{
  "encoder_arch": "crnn",
  "model": "contrastive audio-text model",
  "dataset": "strings of digits, spoken by a formant synthesiser in many voices",
  "train_examples": 39062,
  "n_mels": 64,
  "hop_length": 160,
  "input": "log_mel",
  "spec_augment": false,
  "win_length": 400,
  "tokenizer": "word",
  "vocab_size": 14,
  "loss": "softmax",
  "embed_dim": 256,
  "encoder_norm": "batchnorm",
  "encoder_activation": "silu",
  "encoder_depths": [1, 1, 1],
  "encoder_kernel_size": 5,
  "encoder_stem": "single",
  "encoder_widths": [128, 192, 288],
  "encoder_rnn_width": 128,
  "encoder_rnn": "gru",
  "encoder_bidirectional": true,
  "encoder_rnn_residual": true,
  "encoder_rnn_layers": 4,
  "text_encoder_causal": false,
  "text_encoder_width": 320,
  "text_encoder_layers": 6,
  "text_encoder_norm": "layernorm",
  "text_encoder_norm_position": "pre",
  "text_encoder_activation": "gelu",
  "text_encoder_mlp_ratio": 4,
  "text_encoder_head_dim": 32,
  "text_encoder_fused_qkv": false,
  "text_encoder_bias": "none",
  "text_encoder_qk_norm": false,
  "text_encoder_parallel_block": false,
  "text_encoder_inner_norm": false,
  "text_encoder_positions": "rope",
  "residual_init": "zero_last",
  "optimizer": "muon",
  "muon_scale": "original",
  "learning_rate": 0.014,
  "momentum": 0.95,
  "nesterov": true,
  "orthogonalizer": "newton_schulz_5",
  "adamw_lr_other_params": 0.0015,
  "max_grad_norm": 5.0,
  "cautious_weight_decay": true,
  "max_steps": 1300,
  "batch_size": 128,
  "epochs": 4.3,
  "lr_schedule": "wsd",
  "decay_fraction": 0.3,
  "final_lr_fraction": 0,
  "warmup_steps": 60,
  "weight_decay": 0.0,
  "adamw_weight_decay_other_params": 0.01
}
Rows from block 2 of the text encoder, named by matrix and row number. Rows with one number belong to one neuron. Each number is 500 + 25 x the weight over its row's rms, rounded and kept within 0 to 999. All counts start at 0. Numbers have three digits each. After the name is the row's rms in percent of the matrix's.
# fc1: MLP up (text_encoder.blocks.2.mlp.fc1.weight, 1280x320), inputs 214-319
# fc2: MLP down (text_encoder.blocks.2.mlp.fc2.weight, 320x1280, transposed), outputs 214-319
fc1.346 105:501495500519495501471483475540485461501516503491441491472495519485531505536481496531483529454519511547528492454503457506469471525438533518536482577503471503498473504540481502537514527530515488524463472497496519522522494513508459498490512551479491502487510539466499546484525503537486532512486501489478459510507485497478
fc2.346 086:492530493474520507525506518509526507521544473497520472552502527500454447461557488457506461513519518465478509522490507523524517471541442526479549465458502498473550520468503484483504455471493498523521507486498519475499459520508541507484563457499527491535461461527491454487486522489523486487509490517479497545522503533477
fc1.347 105:565502457511501471499477513499459512463458472465501452484529473481473524503470481482464515480503517514489535476527477522542534501470486478511526480495476492522485516493468513497480510510482450531503541483476514534474476512491484468514523498521497484487535547438522518459498494479507524514504507488474488514513458454521
fc2.347 103:424493516468556533486500483495508538505486520527516537494489503499479469505519504493468486509472467471528495483537520515464496510537492527462490442491499487471505518459494492539508493464516509485524487518489466490457489535485493514473508488479494516507526533477517465473474498536521477525465495537520486517528517512476
fc1.348 159:480501515544512488529537486508487516529524512547518523552544517527533494496505451462537469451487457476495493455516516501510498496493487490490500485504530511535475509502477453517472520488503466527495487532493463493526460461537518526462549543479522526500468531501516478540538422493505535500495491506511500470501472492536
fc2.348 190:523469501497490529498482512525511497497467485476494492491500533453497513507508495467523497514491453482460487484480480473511534510499469533496458523501485470481491481564493529521479507526476496484502520515532514514506532467476549553520529490483480479503508471474520524495475512474527562469518461521495515498438487530488
fc1.349 081:526465485495541497509506509494492468517466478506528461570473518524528475512475530494500508518513504546469488483478494499522514516475546462515518517480505472471516490488481520517503484496569525554491500494511485492460494499498474513461528502509450444475514475486504430522509495507533483534480480520522524459513554499474
fc2.349 085:516496496499521484527483537533531505583485486476527503514487489515470522517498511483514479474512470511474531486472533496521522506505521429558519551463513497525460522502467495514485463502524501551504542539482488514451507470497496494533521523512506495505523457503477468499467475504535500506534526502520477466465512525479
fc1.350 136:491510541512485538499493512500512503537492483456474534534488506502520503481494549499482521531486506487542489482449502498481510490425529484434516493497499476508504492553522523476497510496556502531529506473518528516475485499516491484487482558525479496533540492532509482468462512493526515448480468526524514531448525541480
fc2.350 142:479500459480496494470468513490524512483513482533484504493458515523542503495490492494542488477520487476478508508495536498503468517516466543540477483461479512539503468438503498496555526491460494476510462530488468493539485494475545537523480486461497495506484541468516515468503490504481489490496497482485456476521472501502
fc1.351 090:504539499484490469497513483511470511475511493556516489475515522477527543484509505507491523455476515504500493497491501485502441473502494450462519538510502509497501524471501514452553475495459509501488487524474539516527540548471484525499495472515569510480481487524499487493521489444486482518486478462436490493485486511512
fc2.351 096:517461534510508492508465457495483506473500506487473483503563498553470533489503478506522555528528512456529518481513518496481531521498513508516502508495453505482533517500484519507506499524482515492503547513527535469531482501483483488476516527514516501518518482505508464482546490502449520509485458519467529508514508491502
fc1.352 113:517507493500504486509492496519520500498520456465506485464496479464506508542504541522542507504480513481550524490482520501531518556498482467503526472530464498477550516508522515453521485547508504502447474475495502462513529472522505517569527478536459500502563491469441506462485497543478509524548511480496521480479504529491
fc2.352 109:509488503489497499461511459507510476486510483449472510481555462452475506473497466518492514512544512530476504525498502479493513493508495526494499512492501501542491472473511500478463514454508543505480464480462576498500562485550494466509454499536467531502490528523475512527499468482495478435506498479434539467449498525464
fc1.353 075:512473463504539513501514511513526490516497487499476466480523474473509527525475486522488530551520488497485534514495516460482528490498514501512485491523519550470479499512495458506490541493486522524489451522529509489518506493502516498546531539526507482473496513483522541491494533481539499540470499492527519463510537478507
fc2.353 076:505537506541463497477534475464471517484523501522458518519539503494440506519517504527486465463511457522485448486510530540520515489538514498505511504485489521487477471500533495459467496524527489495491481500459548476466496487499489543521458446493515492532486500498498498510520513505486494471518527499490491540561488507520
fc1.354 102:464527416502554485471517486459514498512492497530516524536507477478524521503491471483513481514527534516491462501568492476492520470513517532481547500539522517527489474512477490508530543472485556497469455545497515509502484509492508491511497525480475491489499504467496505475517494500511530492543509543522507491491493482481
fc2.354 084:477505564512450547516490502509454498464476510468485498507510571524537515496519513503502512496486494505540521528481507505507498481547530495500494477490487505435504495486481483514494487507511513503526481505456498482489451479514457526492526524553502515505545534538518504553487491504480501520442522501498491450514500503534
fc1.355 160:493479497463489504543486529486489518512528519507528495492498515531488512488488475490512471493500512526526501460481512461473503516483467492507452501496523457487505532498523506439511524561515529506499506452549556504533498496503463522497528507550518490497510457520456465507477512473502482510502519491521513440520487515467
fc2.355 144:503523485524470495446481449487538481481510493546467511509498488485535507469465507512499497487500464482507499535512490517506509488494498486506519460488483554527490532518449502531491513479450534507520544519455499497491515529487505511519458522478497505505499520443568534505519491504473423482500455543492451534515501494515
fc1.356 117:483528465463500522477565497506517523536524492547483480484479542534517539538447499466482502509470498526554482488560469461460527470518478508504475500482506480440513486493522490521540519493496488475472486506486471560497476551445467500565528481511499494507478501500508483495521502469478466455505560510530503509481448470548
fc2.356 119:516491504517483514495511537483527488484447497465535507499530500517453522463508502503484545505501523474458487470450531515510486515539509529520480458464501474518515535517490541551493486483501490520502525498485493502479488504522501483410515548522508489484476467473551512560477519479510514552526507507494475517503498509483
fc1.357 092:504522474497524480517521547469535494491485504496503498502504471525507457525519506485497516509474517501483467553519538489489458494495517502508482469520504509518494516496438455499541533468534499481502489477506532499455475508532550465506507497497479501521513497554580524491522516533501515508440525520499530486517504449477
fc2.357 085:496499513507494496526528498530495444514490520501512508508479462513491535559513515484488504520525502512533469473482485511492495520527504473525491504496529514509474474455527540488479488503490470516544460500500493471513504479463508499503472514481514470503499517470524524531460545511530457492487496470533516503533523498473
fc1.358 115:526503499486494486502525498500533474488524497484470452482503493533462517498516530488520526440506526532480512513490517491489480507457509505505486520461469506519533537472503469504496517503455481501524516474504466497500521499498447491515478511531499503502502487531513516503503510453522495500518543510523510532510559512482
fc2.358 112:516480476498477469467458484473532492477459484514507533485477519458538439481478522499518493470477530512464507491476511482493530488534516536471488498520475495486544477506521495539466510512514534485524524530523546528488472519524520447496525508514553489489455459509485492463505464526512543480510487467502500483453492475517
fc1.359 069:531519459522526472496473506493493481472516506505512501496520476482489480526504559478500511499484518493489470473563511473518526506500480460512482507501464501531457515494506495505466507506485485535502467454493495450528520479565486473540527545539503489487537484505504497488530483511460480470538448425513523497522509516509
fc2.359 065:444480536466520490518537476489483505497510507502500518476543454503487527504480498486493490525524484538502505500454500489471484490521500537462537532430494480551545471479511521498502501445493506515480498486511553494446513481470522526482482451478476507524473507497486523490452482473462541488513491515470507459485517497503
fc1.360 137:524569509475502533517508491518483531490465509529532542476498473534465512515539470501447530489467470499492497494485514479490475474469553456537456506473474514524527539530501470518483478485494507506504454516511493499489502513496491505507475519470514522528511503508534478539479495545486489514496475500470504491510534484485
fc2.360 157:456451544489486576505502540497465469481523517457541496475497509484488503465497545533507524529534497474476490472512463483473510457510448490496483509464521517488473521500553501510495496552486530474497495483508501509504501482478480530492544534466480513526543507491505515514467511501503530508482538455539527494470517554519
fc1.361 103:484509484513512492505542448521491457495504509501524449470486497464497550487429526504477496541507508488439502495461525512482522494501499504499512533522492503493525442462525524483466458478521520499472468539542497498531501476520512520550541505512513533500501501517535512503474545503485515513486507494489475526531511520494
fc2.361 100:483485504527493488504508460488524521553494496491517516530523508525530492523518498488504493483496498502527483490507527546492490537553454497456514480511480503479479506538505482520487481535499502459485527470494488482458490482544466526504442485490446511490505491509493469493503523521476534494466518504469473537482476503544
fc1.362 096:520469467510501498550493549501514459544478462470477522500491471472520537530513486482519454489491488498518515496511482488517464493540525459535494476501460529501522502532513489468492471520489478486563489495505488545493482510540528542534520463524506550485478481490504515501469513520470501477491566493497515497462503536535
fc2.362 082:507522511487484524473538497510496505509503530532547489491487506496448439488431486483486540513455509505493500502505475512467519504508493531520489525503517475480533503502509500518528507470529529496459496523501507480498547522504517454471474533474484462552506497531497488524508486523505529493488443505533494476515480482466
fc1.363 066:539479527496451489523507485522458498490490447495471509521512502449519472519493551484499463455502495524519512473506446520491498530507517512501503530472532492502525486483532496481492483506492522499490511524538526468529467485531496524546528525507466536473512446554521468535528509476529538512475475474488478491485508505487
fc2.363 061:470489485488523482480488511487529488527505547493547463473502510525471512502519484512505512516458508489514487532488524495471495497505487473516479479545483509481496505535493511501526504502502458500472485487474457515465562483478504476514474464469488506515483528442458530438512512529494466497525497555520542496500509508500
fc1.364 075:501526484527520524514488504516498465474561511544511548518474463491500521534531469503519465502491543487497475526530528484506537456495518513502473462533538519484474482491498483490538518497444509473481476510530498459479483529510559559517521456469498489551530498483514510501484479512519469536509460476513471552510519499463
fc2.364 078:462559449499461531536510578495486432493472495472494499509493496486523501496478456511484477520528523511522514502526546477527492455507531496534495522495499506528454454517502544510513514516504458555547478499516501485509478557516527518519485497496517504477529526495493507523534544468470502518498499510515515495500552498484
fc1.365 084:505491480503484496493501543461501553524525487514529496510501515498516471521500483516512546477508472487488477481486552500503532451504495463540496497504485516494490442496489476489504501509519535544455470486476527516518560511500455515493557504530504497540484452466511498506515475515521527468479477487542479496506453459533
fc2.365 081:493533505520450513485525449508514507496458503469523484509487510516484511506467510507535456440481489496530527491498495474495507520495526480500469526498489497534531536507536488513525514526509490515470574468487498481497469474474503521534481523465476540454501501521507445487496494478484499477510503479499487492563482467474
fc1.366 114:494493472485533486484531496489515519546496506535469477479494473548552503483493525476532472460486512521479483517536516488501503497468512500525493508462495503518531525525521473518470519529429527499467487490475484506529487526480471529496507482528512498527542503464546517509457538475423488503502537474480495479503499470501
fc2.366 102:495504471518503503525519491536505505431488515517461454485501506473496524444517507509450571531498486518499505487525528533545527514504478493489533498477468506492506507487493525506478524529482504515551544470492468523467467456524510506441457509510488524514494489475530456489508459548523495483494519521478519550512457563522
fc1.367 113:520468457544526497498524471524483496514482503467507509498517535480439516502480464489456506475505530488510493489507514497508523509506505505474446481487476518538523548478512502506505522488467484518505504500509508551483480500507510470477496483512512451505462515467553505492503481493516546448509504493530540507475481506487
fc2.367 121:478529491500532511537478489468516532458504551506488549526494512507485479482515484512467476497503453468545497485521518531474434510527549532453508458459491500497467507454514529524481465456512441510519484513481482483450473537498518477474498504489526500504524521481526487501482481522534459531481499514479470516516518499497
fc1.368 099:503506522454458551513497522512506497506492496464535482484488449473503510551460452549545462492540495500475512526503502493510526513497539502490450518500500508480476495503499492469500448557521494497458492515493486509525486527515491514510516480510496480493499478486484516524491509504543470531500461494498503545509496459521
fc2.368 100:519493487494509520530493540485540486503500473490521515500476484485479493521497483521512460496509540567480488510544493482491543506515482468471475513528530526539488503485512467489512510513486483466480495510507512515504491524480536506527473498507510508533527475498527480493497509499493461519524464533513505560509481451469
fc1.369 063:456528513449478509492535501532529505530512543547512464482493460468491532474481502468468518486494519506476528500520541504530512500502536509534454461539545478493497474517514487488515488544508496527509484494510462488477468491525501503518560526494489527470519503459489504525502506573483499548494502503519494463492548547479
fc2.369 071:480474487501492538524475510486538469488501524446492511540528528487546517485508507481478456447522510516514490485541506471493514460504515475515504513505496486521470449468510491506565507496559498513548501544475516467465517507517507514543484462490485479512532504507509474493464485463520481517469502491464509486459533517518
fc1.370 124:518466492495484462497501559499535473425510479503529530501512484464500527502493513491463491514500505531460489509478502486505525519505476485518465511525536486511535499486541475521510466548487477498483525514518480507499511466521504453516503503484535498488488476537490450486532518504465511506524513482534499509462499456506
fc2.370 127:503511487515447508513545519478538513570486501495536480511529576537502543478510468487495522462474519531531530531505508488482503504526491522508473459485526500526511474455492528512506527445492517481474478495475537512463471501490493491509526489517467496507512500475505511516435518527465496507490462529507540461510537497469
fc1.371 080:505445500484495540506532487464491507513512490503506537485482490473450488472510474501507485492472553515475558520510494535488544511515472472504488496515506508490498479478500500492447513541532540481528541498481472518508534493471503493529491521498502476532482491474509495537551475473511490496501498498482503502422501503496
fc2.371 076:492489481499524478488429477526505551467474508519482489501524528484539487525556504466489512492530503517515462535475504523475493503493533491474456481495480527479510483505482499535502542483474454543496451521500571484489450517527487453491514507536485473462465495501475516489484510525523484505535497480492539541494497465509